From a checkpoint of a small image autoencoder: 2.57M parameters, encoder moe top_k.
Rows from block 9 of the encoder of a small image autoencoder, named by matrix and row number. Rows with one number within an expert belong to one neuron, the router's apart. Each number is 50 + 12 x the weight over its row's rms, rounded and kept within 0 to 99. All counts start at 0. After the name is the row's rms in percent of the matrix's.
Before each expert's rows are labels from the 100 images, of 14848, where the router gives the expert most weight on average: "strongest on" is what is common among them; "peak at" is the part of the image that holds the peak. Only what is clearly more common there than usual is listed. The data: histories of elementary cellular automata, time running down.
# router: router (encoder.blocks.9.mlp.router.weight, 8x96, trained with AdamW), inputs 0-95
# up: expert up (encoder.blocks.9.mlp.up, 8x96x96), inputs 0-95
# down: expert down (encoder.blocks.9.mlp.down, 8x96x96, transposed), outputs 0-95

# expert 7
strongest on: 100 turns on; 000 turns on
peak at: top left
router.7 098:46 51 37 49 53 75 67 65 60 55 47 70 56 52 28 43 59 35 35 33 31 48 47 25 57 54 25 50 45 63 56 65 37 36 42 49 65 50 50 56 60 62 38 47 48 56 48 26 67 31 50 67 36 55 37 45 59 55 54 41 44 47 39 54 45 33 61 51 58 30 63 43 36 36 55 63 69 39 30 44 57 50 69 32 60 57 54 47 60 50 50 66 44 80 34 49
up.22 098:37 52 45 37 36 49 43 45 35 42 23 75 65 43 46 66 38 48 46 30 62 65 35 70 42 64 39 80 49 57 50 60 51 48 60 45 34 63 50 22 30 56 47 50 36 47 48 51 75 46 44 50 73 35 58 43 52 55 32 57 39 54 42 38 45 44 78 56 57 53 63 43 35 63 59 55 70 44 43 44 40 56 52 44 47 45 62 72 39 55 67 54 41 50 44 63
down.22 099:44 36 38 52 53 57 56 52 62 48 45 64 44 53 33 26 59 50 64 22 57 49 52 54 35 50 49 36 48 59 47 70 59 43 50 26 64 51 47 47 41 41 34 59 54 71 64 74 44 69 44 44 49 48 68 74 71 50 70 49 55 28 37 55 52 44 41 44 52 47 58 49 66 45 49 43 72 47 51 42 66 52 54 58 24 63 38 43 73 56 44 29 37 23 41 51
up.23 106:41 35 42 53 39 65 57 54 36 49 51 41 52 73 69 55 48 40 80 30 56 45 49 77 53 52 53 26 54 67 32 40 69 65 53 39 50 46 60 32 43 29 54 52 85 45 65 52 41 50 41 48 37 46 52 54 56 21 43 50 33 65 45 39 55 46 45 16 43 45 40 53 64 53 46 48 36 42 62 54 42 59 56 44 42 47 60 50 52 55 53 67 52 67 46 57
down.23 100:52 56 54 66 59 53 47 50 48 45 49 44 37 51 32 35 39 63 22 57 51 47 53 47 70 39 46 39 60 56 40 46 55 34 38 68 36 33 32 71 57 38 57 51 64 44 27 52 50 60 57 45 50 56 55 61 40 42 51 40 53 37 62 52 72 64 47 74 51 43 40 70 69 50 72 71 55 29 59 58 32 49 58 35 36 66 31 76 35 34 60 56 59 38 48 53
up.24 110:58 43 25 50 41 35 55 56 59 61 47 36 35 43 55 52 38 49 45 58 52 66 64 57 59 81 25 33 49 47 49 29 49 73 45 70 41 62 35 25 57 51 36 52 38 55 69 34 58 40 56 44 27 61 74 46 50 57 42 51 45 41 53 61 51 46 61 55 47 51 73 34 62 68 46 31 30 45 50 47 39 66 55 51 42 51 48 52 53 73 43 41 36 67 45 55
down.24 107:44 34 37 26 47 56 61 52 27 49 50 41 48 48 61 44 52 67 54 60 44 46 53 44 40 44 63 49 50 81 52 58 57 44 42 35 56 50 57 35 35 49 80 59 61 47 64 66 39 36 50 72 32 50 44 63 67 78 55 45 46 74 51 52 33 37 50 33 44 49 50 22 54 51 42 58 33 35 63 31 53 56 76 60 47 58 38 66 58 63 50 47 56 46 45 42
up.25 102:67 41 55 58 33 68 40 54 46 39 59 47 48 50 47 67 48 25 48 45 26 57 48 43 37 36 51 58 56 53 41 69 55 64 53 35 43 41 50 64 60 81 69 60 35 64 72 30 33 67 56 60 41 67 50 64 51 42 33 51 59 54 45 59 48 50 42 52 53 48 25 77 45 45 44 39 43 42 48 54 45 42 47 50 46 50 59 51 64 40 46 27 55 24 75 35
down.25 100:52 28 58 51 51 29 66 64 65 57 47 59 54 63 58 46 64 61 37 40 76 43 45 55 47 42 45 46 54 55 41 45 71 35 32 48 49 54 41 58 49 17 41 38 60 52 46 66 44 42 32 36 67 58 55 36 56 60 50 55 60 44 55 70 58 42 29 46 28 58 35 38 52 62 67 70 46 38 56 43 52 53 62 52 44 50 42 60 45 55 72 59 41 43 11 59
up.26 093:77 43 78 37 29 42 33 43 50 71 55 43 52 47 40 49 49 75 43 39 41 27 36 64 55 29 62 52 41 72 42 64 58 66 22 46 40 38 54 46 47 52 40 53 46 63 64 47 62 59 58 30 62 49 60 52 53 47 48 50 31 47 42 51 43 39 67 61 59 42 79 52 53 35 51 63 41 37 40 63 42 40 51 45 56 51 58 69 61 52 46 44 35 39 65 55
down.26 090:31 39 58 49 55 45 52 32 22 55 35 36 52 32 44 54 43 52 42 44 68 47 44 38 73 59 47 66 63 33 49 54 60 36 60 70 55 52 62 40 43 52 74 28 54 71 54 44 48 67 56 67 56 61 45 62 33 47 59 34 30 58 64 38 44 59 30 69 43 56 48 77 41 49 55 53 49 55 69 69 46 51 55 42 29 56 50 35 55 48 44 31 49 35 54 46
up.27 093:27 34 41 66 43 41 49 44 39 51 33 51 44 48 59 51 56 61 47 63 42 51 56 60 47 59 38 50 72 32 27 66 44 61 39 45 61 52 68 29 68 71 37 33 55 61 46 48 58 40 53 52 36 64 51 42 73 44 55 57 49 43 59 42 51 63 47 37 74 59 44 36 48 31 48 44 15 57 46 43 49 66 47 70 67 47 59 69 55 32 63 58 63 66 48 39
down.27 094:60 49 41 63 45 47 50 51 65 34 52 40 46 50 60 45 50 37 68 42 53 45 52 33 43 51 61 43 43 55 60 26 50 24 60 39 48 26 72 62 56 66 54 72 64 30 67 49 42 63 50 67 49 52 42 41 52 63 58 34 46 45 47 39 79 40 54 53 42 35 36 57 36 36 46 38 68 61 56 64 53 39 22 28 38 58 45 75 72 45 41 57 52 60 54 48
up.28 107:47 68 41 48 43 50 64 45 37 69 49 41 69 48 52 48 46 46 58 63 27 46 47 56 32 49 49 40 68 45 59 62 52 37 53 58 23 45 48 51 59 65 73 59 50 33 37 37 53 40 53 31 57 65 45 48 49 57 57 40 70 56 61 44 46 19 52 62 55 85 40 64 41 26 56 57 43 63 47 45 41 58 58 49 48 60 26 58 52 35 44 55 60 77 65 60
down.28 105:77 63 34 57 42 57 67 54 61 35 85 59 46 62 45 58 45 30 42 43 42 48 49 45 63 48 43 51 32 43 48 36 52 41 54 40 40 60 46 49 59 33 33 51 62 40 48 71 40 47 34 57 43 48 36 41 62 48 60 55 50 30 61 62 61 57 60 46 47 48 36 70 31 37 47 41 42 38 35 68 54 35 48 29 33 63 76 55 66 57 52 59 30 58 63 66
up.29 094:34 47 66 44 40 42 47 57 42 40 66 51 50 58 45 52 53 21 49 34 52 62 50 35 48 67 77 72 29 58 64 73 53 41 31 46 47 25 49 53 41 55 47 38 54 63 51 43 55 47 70 57 40 41 30 45 38 60 49 76 55 29 37 33 62 31 68 63 63 47 31 48 50 51 28 35 38 69 43 53 59 59 56 48 50 59 61 37 60 60 53 47 61 47 49 44
down.29 111:61 49 46 54 69 51 44 39 36 41 36 39 52 70 38 38 54 66 43 59 50 56 46 71 44 38 39 60 55 52 28 50 43 76 46 41 44 49 72 41 47 44 56 46 61 41 53 76 48 52 48 45 55 53 66 53 57 58 40 34 54 38 53 75 29 63 32 49 64 76 63 56 46 69 42 66 61 40 60 53 44 73 50 61 30 32 44 61 21 41 41 54 37 35 43 56

# expert 3
strongest on: 000 turns on
peak at: top left
router.3 111:56 51 65 52 39 45 32 48 50 51 73 30 34 59 44 53 41 58 46 60 59 37 48 56 43 42 54 42 37 42 40 55 40 72 50 44 52 33 34 50 56 51 69 76 52 65 41 34 61 66 62 53 56 42 74 43 36 44 46 38 53 81 47 63 60 50 79 67 48 55 60 53 60 69 56 48 20 51 48 41 57 28 29 51 47 58 53 62 45 60 51 38 36 45 71 40
up.22 104:49 51 56 46 68 43 60 43 39 36 51 53 26 53 34 55 60 42 46 27 53 45 51 59 55 53 49 65 63 76 38 52 39 42 54 52 35 46 56 68 43 31 53 28 59 50 39 73 31 54 63 50 59 57 40 71 62 32 34 46 37 68 70 49 50 46 42 54 49 36 55 46 42 43 51 45 87 49 46 59 44 67 54 52 54 37 76 27 38 57 40 66 68 52 41 62
down.22 093:46 53 68 72 40 46 53 50 47 46 24 55 36 47 46 60 51 35 49 61 48 56 36 43 57 63 41 41 45 47 51 67 50 33 30 39 43 63 60 39 57 49 31 43 48 49 50 52 71 66 64 42 41 42 66 48 34 29 54 46 63 50 31 36 85 35 26 68 33 76 61 64 57 45 62 52 41 46 42 55 38 64 61 37 48 53 59 30 49 51 52 41 55 57 49 76
up.23 101:63 59 45 40 56 35 44 50 46 46 63 45 65 52 57 55 38 54 38 41 69 56 64 62 57 55 52 67 50 35 47 62 42 60 38 55 36 45 49 83 51 31 42 38 31 33 60 51 26 53 73 24 47 42 43 57 66 68 31 61 45 22 63 75 60 63 24 50 56 58 51 53 50 48 66 69 49 52 40 48 30 49 54 42 54 49 43 63 63 31 54 43 54 54 51 61
down.23 110:61 20 50 30 58 41 60 64 58 55 51 38 48 47 56 65 60 64 43 53 51 33 51 60 51 31 23 49 69 50 42 74 32 76 51 47 46 37 56 52 53 55 75 35 38 48 28 37 35 57 48 60 64 61 36 56 56 42 51 52 66 40 54 75 34 40 43 63 68 53 31 56 37 50 37 52 49 56 26 65 50 53 35 45 53 60 39 50 54 67 58 60 36 40 53 46
up.24 085:44 32 60 56 43 41 27 53 49 27 71 46 54 60 40 40 24 60 41 61 37 48 54 59 73 64 47 65 45 49 31 43 55 47 61 47 57 21 49 60 40 40 58 37 67 51 58 35 71 57 45 41 33 45 52 59 45 49 41 60 74 57 55 64 43 65 42 53 46 72 37 51 47 56 29 64 59 29 58 46 35 69 45 42 60 50 81 47 38 54 49 43 48 39 59 52
down.24 090:52 62 50 46 64 58 70 66 56 79 28 39 69 63 58 67 54 44 31 61 50 67 48 47 29 48 64 56 64 54 60 39 56 52 56 60 38 67 58 50 46 49 53 63 48 64 33 61 24 40 35 70 58 59 31 37 52 37 44 46 48 46 56 34 58 40 59 63 62 35 57 67 71 46 43 45 49 31 46 39 42 25 46 44 29 38 42 50 53 46 42 57 40 58 62 30
up.25 096:44 39 46 48 51 53 65 37 52 27 44 73 23 38 53 46 57 47 57 70 47 69 41 45 42 41 65 52 49 50 53 27 46 47 41 46 60 65 52 35 64 42 27 32 68 42 48 47 54 59 48 58 51 75 43 53 59 72 44 50 64 62 38 40 58 42 53 04 40 46 59 78 35 42 52 55 47 53 43 48 55 34 59 44 40 58 55 39 35 56 67 62 60 48 42 52
down.25 096:52 70 68 72 47 31 54 38 46 49 19 71 37 23 63 33 48 51 56 45 65 56 41 48 60 41 48 47 55 48 40 54 51 24 37 44 46 39 52 66 59 47 27 60 48 36 37 37 86 44 52 48 60 46 53 73 43 58 52 51 60 49 61 47 41 60 42 48 57 61 61 30 47 43 66 37 53 37 53 54 42 63 52 65 67 57 55 57 53 70 40 66 41 40 36 54
up.26 099:50 38 75 56 42 41 64 48 67 60 61 38 72 42 47 38 53 49 58 63 72 64 41 15 65 38 40 54 40 37 52 44 29 58 60 61 47 47 66 26 64 43 57 48 43 70 62 55 36 68 51 58 38 68 67 47 59 39 33 47 59 39 41 54 41 52 44 54 44 51 70 37 47 59 32 47 44 47 50 51 32 55 22 56 42 61 51 45 60 66 64 51 44 30 44 54
down.26 096:63 88 62 52 61 65 53 36 64 39 42 66 46 44 44 64 55 50 35 34 43 37 70 41 50 66 44 50 55 49 53 41 77 32 42 51 55 41 31 44 55 31 33 44 47 41 29 48 53 40 41 58 66 39 32 40 58 61 60 41 50 42 64 42 53 49 68 40 40 60 59 56 41 50 53 35 70 41 29 49 50 32 60 46 53 79 67 47 32 57 42 59 53 47 47 59
up.27 094:55 54 60 68 61 44 42 52 56 60 38 45 52 51 61 61 51 50 36 43 53 59 70 49 60 45 54 57 34 63 57 32 40 70 57 62 41 40 59 40 36 47 63 46 60 45 46 41 54 81 49 46 39 31 23 42 21 53 34 79 38 57 35 47 65 39 60 48 35 44 29 47 60 65 49 51 49 83 46 60 36 38 53 72 46 69 44 49 32 49 47 60 51 48 49 39
down.27 099:45 52 35 49 45 62 66 61 44 30 56 72 62 59 54 44 46 49 70 42 63 23 21 40 77 59 24 49 50 44 46 68 64 30 60 48 39 71 47 62 47 34 47 52 42 46 62 55 55 31 59 60 68 67 52 40 65 27 62 43 51 58 44 47 40 43 34 39 37 56 44 40 57 44 52 47 54 57 66 35 63 56 70 35 47 71 47 50 49 66 43 46 61 47 40 51
up.28 104:54 70 64 55 73 54 51 40 40 53 40 74 60 40 38 64 50 71 43 56 38 43 38 32 64 55 66 41 49 41 46 38 60 41 41 62 45 49 46 51 49 60 58 41 38 53 50 19 72 74 27 33 48 49 35 50 66 41 46 42 48 80 49 54 30 43 64 42 47 54 44 55 66 61 70 45 63 38 52 53 27 62 49 54 60 53 26 36 34 56 52 60 57 56 47 57
down.28 097:52 46 29 56 24 61 28 87 45 63 61 26 77 35 50 55 57 52 61 47 50 60 45 57 54 55 56 42 47 47 51 31 35 56 70 34 59 51 52 36 58 57 67 75 58 50 51 35 29 54 58 72 38 37 50 55 31 73 40 57 47 36 51 50 55 52 42 68 50 33 38 48 42 37 52 55 39 55 55 55 60 39 48 65 65 42 48 60 63 58 61 38 51 53 42 59
up.29 104:52 52 41 48 50 36 53 67 71 56 32 54 42 43 35 55 69 30 39 67 53 32 45 43 57 39 49 55 41 68 25 49 51 67 66 54 49 49 60 47 46 47 37 43 44 63 66 39 60 42 75 43 29 36 60 63 62 32 41 67 60 26 53 63 82 34 37 61 46 39 75 71 30 45 53 51 37 50 45 51 40 46 48 45 59 49 39 51 58 49 44 42 65 49 57 41
down.29 098:61 47 66 47 51 51 62 33 47 40 64 36 20 40 35 43 42 54 64 49 51 32 40 42 13 37 52 53 58 33 53 65 43 73 58 47 49 50 54 52 34 51 44 74 34 54 36 69 61 49 60 36 64 43 58 40 67 47 65 76 69 46 49 28 37 59 57 39 44 46 48 50 40 69 45 46 59 46 45 66 51 68 53 63 37 48 31 51 57 60 55 53 60 45 68 54

# expert 6
strongest on: large cells
peak at: top right
router.6 100:44 32 39 53 36 37 65 48 42 54 54 34 62 60 59 68 52 43 49 43 66 54 36 55 72 59 50 45 67 59 53 52 37 24 71 51 60 52 58 66 71 30 45 62 63 66 43 60 46 50 44 59 40 45 39 50 56 74 41 45 45 31 66 57 64 59 38 63 44 39 49 58 55 54 52 48 40 66 30 46 26 69 49 46 60 30 48 27 42 25 44 46 48 53 75 61
up.22 097:48 62 68 59 49 44 40 48 43 48 36 50 49 47 40 62 47 64 45 56 50 48 36 70 40 40 41 34 61 61 27 40 68 57 56 26 67 39 70 36 48 53 67 47 72 53 52 58 37 68 45 48 43 22 40 77 49 62 40 63 45 66 45 48 48 62 47 43 40 53 36 40 47 59 65 48 54 58 50 52 27 61 75 72 38 40 48 54 60 37 69 42 44 42 54 75
down.22 098:51 43 61 44 47 57 48 53 49 72 49 38 53 76 60 40 39 48 13 61 62 55 40 48 71 43 53 51 60 50 69 34 40 38 49 65 34 69 44 66 63 39 27 36 32 73 45 41 35 38 37 64 43 66 72 70 43 36 44 50 45 40 40 60 44 61 36 50 41 36 69 76 55 50 46 52 46 47 51 62 43 55 45 43 40 67 42 68 42 51 58 60 40 51 45 49
up.23 086:52 57 44 38 40 47 44 56 49 59 88 26 52 50 67 50 32 21 34 44 57 51 49 53 61 55 53 48 51 29 37 47 39 38 39 30 41 52 53 47 45 60 26 55 64 72 40 50 38 65 53 36 54 27 45 49 46 30 55 56 56 58 76 45 44 48 53 52 54 52 52 42 31 45 66 56 47 54 52 57 42 54 64 45 65 56 26 70 64 55 37 51 76 66 51 63
down.23 092:59 58 52 59 44 60 64 65 23 59 66 49 46 50 71 66 47 56 61 46 44 51 50 34 48 46 57 40 44 57 82 74 69 37 53 63 67 54 27 63 47 37 44 54 58 57 59 67 45 35 36 62 46 50 37 37 38 62 67 40 84 28 38 40 61 34 61 37 44 55 44 46 43 27 42 48 50 50 58 40 49 56 49 37 69 49 55 28 57 51 42 47 55 43 63 46
up.24 099:45 54 53 42 43 35 50 76 65 53 52 44 68 43 50 47 40 38 44 39 47 56 63 78 63 40 74 30 28 55 60 58 47 47 59 46 47 47 31 55 54 46 37 55 64 52 43 39 25 61 57 37 49 53 40 58 42 73 40 59 38 41 53 34 61 68 54 39 41 64 44 52 24 75 48 45 44 49 49 37 47 59 57 33 57 45 39 70 56 32 67 27 40 65 57 63
down.24 097:54 66 45 48 50 78 69 45 44 45 38 49 51 59 45 49 42 43 49 39 56 47 38 38 37 75 40 32 44 50 68 52 40 31 30 52 66 53 22 57 61 37 48 65 49 95 58 57 45 47 33 63 33 47 66 56 63 40 57 35 40 46 43 49 33 67 59 62 58 47 31 52 36 54 38 65 53 64 47 43 66 40 42 62 64 61 56 48 44 31 49 41 53 49 50 53
up.25 096:54 44 67 39 41 37 52 48 60 50 42 52 53 39 33 48 64 47 54 42 49 52 49 23 71 55 64 50 36 70 36 51 55 51 60 73 56 51 53 66 63 46 62 39 50 68 46 48 52 51 78 61 81 43 62 48 57 46 40 47 33 48 32 58 49 44 49 40 31 53 81 42 65 30 51 24 41 52 39 66 54 46 56 45 30 52 45 68 60 43 41 23 36 47 48 37
down.25 102:32 40 57 61 55 57 46 49 40 44 57 71 53 61 40 36 46 40 57 44 21 51 39 57 52 62 39 36 66 63 51 27 73 48 53 58 54 37 47 56 65 46 38 46 49 84 58 46 50 56 32 63 54 49 43 59 61 44 58 63 41 56 39 76 42 39 49 50 37 47 35 46 65 51 30 74 45 45 30 52 66 55 50 52 48 50 87 36 32 44 40 50 33 52 59 45
up.26 098:52 27 49 41 44 26 66 54 67 50 44 49 52 63 33 50 49 57 63 39 55 29 47 50 34 57 50 39 52 39 45 47 27 47 71 50 48 68 63 36 51 48 50 23 40 43 28 60 52 50 84 55 46 58 54 60 54 57 47 43 44 42 51 50 36 43 50 40 70 56 52 40 59 49 70 52 52 35 57 58 56 67 44 57 58 51 63 54 79 43 36 45 41 57 49 92
down.26 094:32 54 64 29 51 63 39 64 53 50 55 51 50 52 31 40 41 57 32 53 56 73 55 45 80 47 49 40 19 65 65 24 30 67 58 41 51 56 33 72 65 40 54 37 60 34 52 59 39 41 42 49 55 63 50 61 41 41 35 55 55 67 52 49 58 75 51 58 59 51 72 66 32 40 38 39 54 52 60 64 47 54 50 39 52 37 48 44 29 44 50 47 36 52 35 46
up.27 101:75 53 60 34 51 53 40 49 69 49 68 65 43 29 43 76 55 58 72 41 57 33 27 59 35 51 62 53 62 76 36 37 38 48 37 42 67 51 35 52 44 47 46 28 56 53 39 60 73 55 39 17 41 53 47 63 61 50 65 65 41 43 56 62 38 55 59 61 43 53 58 52 48 41 51 60 62 30 50 52 53 28 47 54 66 35 39 55 58 44 48 37 37 41 51 51
down.27 095:41 45 66 61 39 31 56 59 40 78 42 54 62 41 58 59 63 38 43 46 49 71 50 69 24 53 57 49 49 52 41 66 64 60 50 67 53 50 56 30 54 34 62 65 44 35 49 37 44 59 35 41 44 39 41 46 43 75 17 62 45 52 48 63 59 63 54 51 38 58 53 49 46 49 42 65 62 59 45 44 56 62 45 19 46 39 52 39 54 48 68 47 37 61 39 82
up.28 107:61 57 44 54 56 68 47 34 42 61 44 41 36 68 64 51 51 44 52 32 62 62 48 31 53 37 55 49 48 42 53 60 72 35 47 75 57 55 53 64 49 61 46 39 43 64 35 53 69 51 52 63 58 57 66 12 58 50 48 61 56 52 63 69 53 37 66 48 37 45 30 62 56 66 58 49 44 42 29 33 58 54 50 51 53 26 42 22 32 57 66 35 49 56 60 35
down.28 110:65 47 57 64 52 41 66 55 58 29 39 45 72 52 52 45 37 53 43 60 38 31 63 44 60 47 58 64 46 52 37 47 48 53 60 43 56 47 49 38 67 41 72 39 81 58 47 51 45 47 24 34 67 67 41 46 19 71 61 65 49 49 58 44 51 48 23 44 57 58 48 61 37 37 47 55 45 34 26 60 43 68 48 47 47 43 72 58 44 53 43 34 47 45 71 68
up.29 101:79 48 66 62 39 40 48 51 34 47 50 44 50 54 32 55 59 50 51 54 46 46 38 39 44 52 36 45 61 47 49 51 42 53 35 50 60 47 70 49 64 63 51 39 41 22 72 51 49 52 49 57 73 53 57 40 27 60 46 52 59 37 75 61 53 63 51 70 40 23 47 74 47 69 54 60 46 75 54 25 57 46 39 54 28 55 31 34 57 61 51 44 56 35 43 37
down.29 101:39 62 58 64 33 38 59 37 37 47 67 48 77 42 50 26 62 47 42 71 35 56 51 42 60 55 64 33 44 53 53 38 39 45 57 44 54 55 62 52 52 39 46 48 69 66 38 58 32 58 51 55 35 60 66 18 46 60 59 61 68 42 34 46 51 57 61 36 48 69 38 52 31 37 55 37 60 57 52 49 50 32 82 51 45 26 60 49 34 42 58 59 46 66 48 42

# expert 2
strongest on: 010 turns on
peak at: bottom right
router.2 107:43 43 23 55 56 42 52 52 30 59 58 52 38 46 43 36 60 55 66 35 51 62 47 44 54 55 51 61 36 51 36 62 52 52 41 47 52 71 70 39 56 52 41 54 59 22 56 64 43 47 38 68 52 60 38 55 48 36 40 87 66 56 58 60 49 43 47 29 71 45 55 50 49 48 22 69 41 65 61 57 68 58 44 35 50 35 54 68 49 24 58 31 53 64 42 46
up.22 088:34 63 45 51 40 55 64 40 36 67 44 51 39 41 33 46 56 45 68 39 48 51 52 45 46 37 52 67 46 70 64 52 43 53 62 41 32 41 87 26 53 79 33 57 29 59 69 30 44 46 47 52 51 45 49 41 58 28 38 33 46 68 55 26 43 58 65 50 48 73 34 51 47 58 50 70 32 47 52 61 43 53 47 61 49 46 40 43 62 55 30 57 54 45 54 52
down.22 091:52 50 35 59 39 55 41 69 59 35 32 49 43 44 60 45 74 63 43 78 68 72 42 62 61 37 27 43 54 52 47 54 42 60 39 56 65 62 21 62 33 35 53 66 56 70 55 50 68 44 55 50 35 44 50 39 61 62 63 40 48 46 52 38 63 43 42 39 37 59 66 50 40 43 44 54 38 30 49 61 44 78 61 33 50 40 53 37 58 47 56 61 42 35 63 33
up.23 106:46 44 44 50 64 57 52 32 70 18 88 36 47 60 59 36 36 28 49 49 51 38 58 64 44 55 48 49 55 27 32 60 46 74 45 54 56 31 53 33 57 48 56 55 55 59 29 60 39 72 67 47 62 43 70 31 36 40 54 51 56 62 64 68 56 56 51 58 57 52 53 55 37 57 53 58 45 43 30 46 27 50 48 51 35 53 69 58 52 58 36 55 46 47 51 41
down.23 118:51 36 61 47 55 39 38 71 28 46 60 29 57 59 34 46 46 61 43 39 42 50 47 53 38 54 72 64 42 44 67 54 37 65 91 62 39 42 69 48 63 40 32 46 36 40 67 24 62 40 48 56 52 63 42 46 40 52 33 53 60 43 54 70 45 58 43 53 49 35 38 59 37 41 44 46 55 48 44 60 46 44 50 50 51 46 58 91 55 42 53 62 43 39 40 62
up.24 088:47 58 41 45 29 66 58 49 69 56 56 62 64 50 50 48 47 56 48 65 40 50 44 77 67 51 74 63 61 70 54 51 25 56 45 42 57 49 54 65 34 36 47 34 36 56 53 21 58 44 43 64 53 32 33 50 43 43 38 37 40 56 46 58 53 44 60 51 39 66 65 54 57 38 42 55 57 38 44 56 62 41 70 82 52 45 27 29 37 43 60 61 58 57 53 28
down.24 096:37 25 64 44 56 33 33 49 53 65 55 46 57 42 60 58 53 60 41 20 46 52 56 62 58 44 37 39 57 63 49 62 41 60 43 45 39 52 55 39 40 60 47 58 41 56 35 61 61 50 54 47 86 62 57 54 44 41 53 31 36 45 60 46 40 66 59 41 58 41 36 26 38 59 49 67 43 32 68 41 43 38 55 45 59 50 76 50 41 51 35 71 40 55 24 75
up.25 093:50 24 54 47 36 41 56 58 50 35 73 43 41 39 53 34 49 44 51 57 38 66 46 49 55 64 53 50 41 46 44 76 54 50 22 36 40 48 35 45 71 51 62 55 30 87 39 41 52 43 62 53 58 60 39 20 45 29 61 59 52 55 56 36 70 45 37 44 59 40 35 53 66 32 44 64 41 43 54 47 51 60 43 48 66 48 41 71 56 59 66 53 53 63 62 58
down.25 093:47 57 41 66 63 54 63 51 48 66 44 49 56 31 61 65 60 63 31 23 56 57 67 58 58 55 46 52 66 45 26 61 37 57 71 73 55 56 53 34 33 61 41 50 75 26 62 48 66 38 36 33 45 62 58 57 58 52 33 19 53 38 63 50 57 55 61 40 41 55 53 46 31 56 62 57 39 57 53 52 62 42 49 51 41 47 70 35 40 40 44 37 49 39 42 32
up.26 106:33 43 39 66 65 34 40 53 52 59 44 37 36 65 42 38 38 39 62 29 63 52 63 45 65 46 55 40 37 57 42 56 34 52 28 82 30 68 44 47 38 54 52 49 69 53 48 51 56 51 42 52 50 67 48 58 60 32 42 52 57 54 40 56 61 38 61 39 35 74 40 43 56 47 69 61 55 57 50 31 36 60 53 53 55 45 27 52 78 56 71 52 41 33 49 73
down.26 101:53 55 86 25 35 60 55 46 52 49 46 48 53 47 52 42 40 34 51 51 70 52 42 48 50 49 46 63 62 23 31 67 74 19 59 37 46 53 39 54 69 43 42 38 53 56 59 48 53 53 44 43 52 50 45 63 60 57 50 59 52 43 68 56 64 56 54 31 55 30 66 56 37 18 43 43 53 56 44 43 73 47 48 34 44 60 56 33 75 47 65 55 41 50 59 39
up.27 091:53 33 38 48 48 60 50 57 62 35 51 25 24 45 51 71 74 47 44 43 40 39 49 63 77 46 52 49 69 72 46 52 51 57 46 28 39 38 39 65 55 60 54 58 55 72 63 50 41 58 62 39 54 35 55 60 65 50 45 54 32 37 50 31 36 48 52 71 41 54 50 56 65 51 50 29 36 47 57 67 47 38 38 51 69 58 67 66 58 52 37 45 35 43 75 48
down.27 089:37 37 52 34 58 42 73 50 32 43 52 45 53 45 57 32 56 41 40 58 71 51 65 43 31 16 82 29 38 59 39 58 67 61 36 56 50 63 48 39 36 40 47 41 48 57 50 55 56 69 40 56 48 53 57 57 52 70 47 65 67 52 48 71 44 49 59 50 21 49 57 68 66 44 47 41 51 46 46 36 44 39 51 51 43 52 62 72 25 50 48 58 48 53 61 70
up.28 099:42 44 55 36 58 43 76 44 45 52 38 70 40 73 57 58 68 51 63 27 40 48 51 52 54 62 51 72 41 62 76 70 64 48 65 37 33 51 34 44 41 72 30 46 26 61 61 44 55 47 33 37 24 39 57 53 55 54 47 37 46 37 38 44 57 37 39 63 49 42 39 51 56 39 46 58 65 51 64 34 31 47 65 36 54 45 48 50 45 64 50 44 55 66 65 43
down.28 103:42 62 58 71 50 51 41 49 35 48 67 29 44 33 30 43 42 55 54 55 40 60 58 64 49 30 70 51 41 48 23 50 40 65 47 64 71 32 51 52 69 51 55 44 65 47 46 44 62 66 57 54 55 67 83 54 31 63 41 53 62 38 67 56 43 48 67 40 33 51 43 69 33 47 62 50 44 46 31 69 35 55 37 48 40 61 51 63 49 40 32 63 42 61 44 43
up.29 093:69 76 58 48 56 56 53 52 33 50 53 43 37 48 38 48 50 47 43 41 49 76 35 39 43 29 39 49 55 66 29 65 50 40 51 53 51 31 53 41 34 56 61 49 49 35 41 67 49 72 84 69 73 61 41 51 52 57 46 71 41 44 33 45 49 32 48 45 43 43 46 50 65 37 61 54 50 84 53 45 52 52 49 43 54 58 44 53 61 57 39 48 38 46 15 49
down.29 088:58 54 45 70 61 64 56 68 52 57 62 68 61 35 43 56 57 49 44 37 32 72 79 45 37 56 37 50 40 52 59 35 44 33 51 47 43 60 43 52 61 50 50 50 46 51 49 28 48 38 40 27 60 36 27 34 70 66 49 51 56 51 25 46 60 61 58 30 63 49 67 61 41 42 34 43 57 50 37 50 36 55 52 47 34 53 47 48 47 68 64 65 45 48 88 49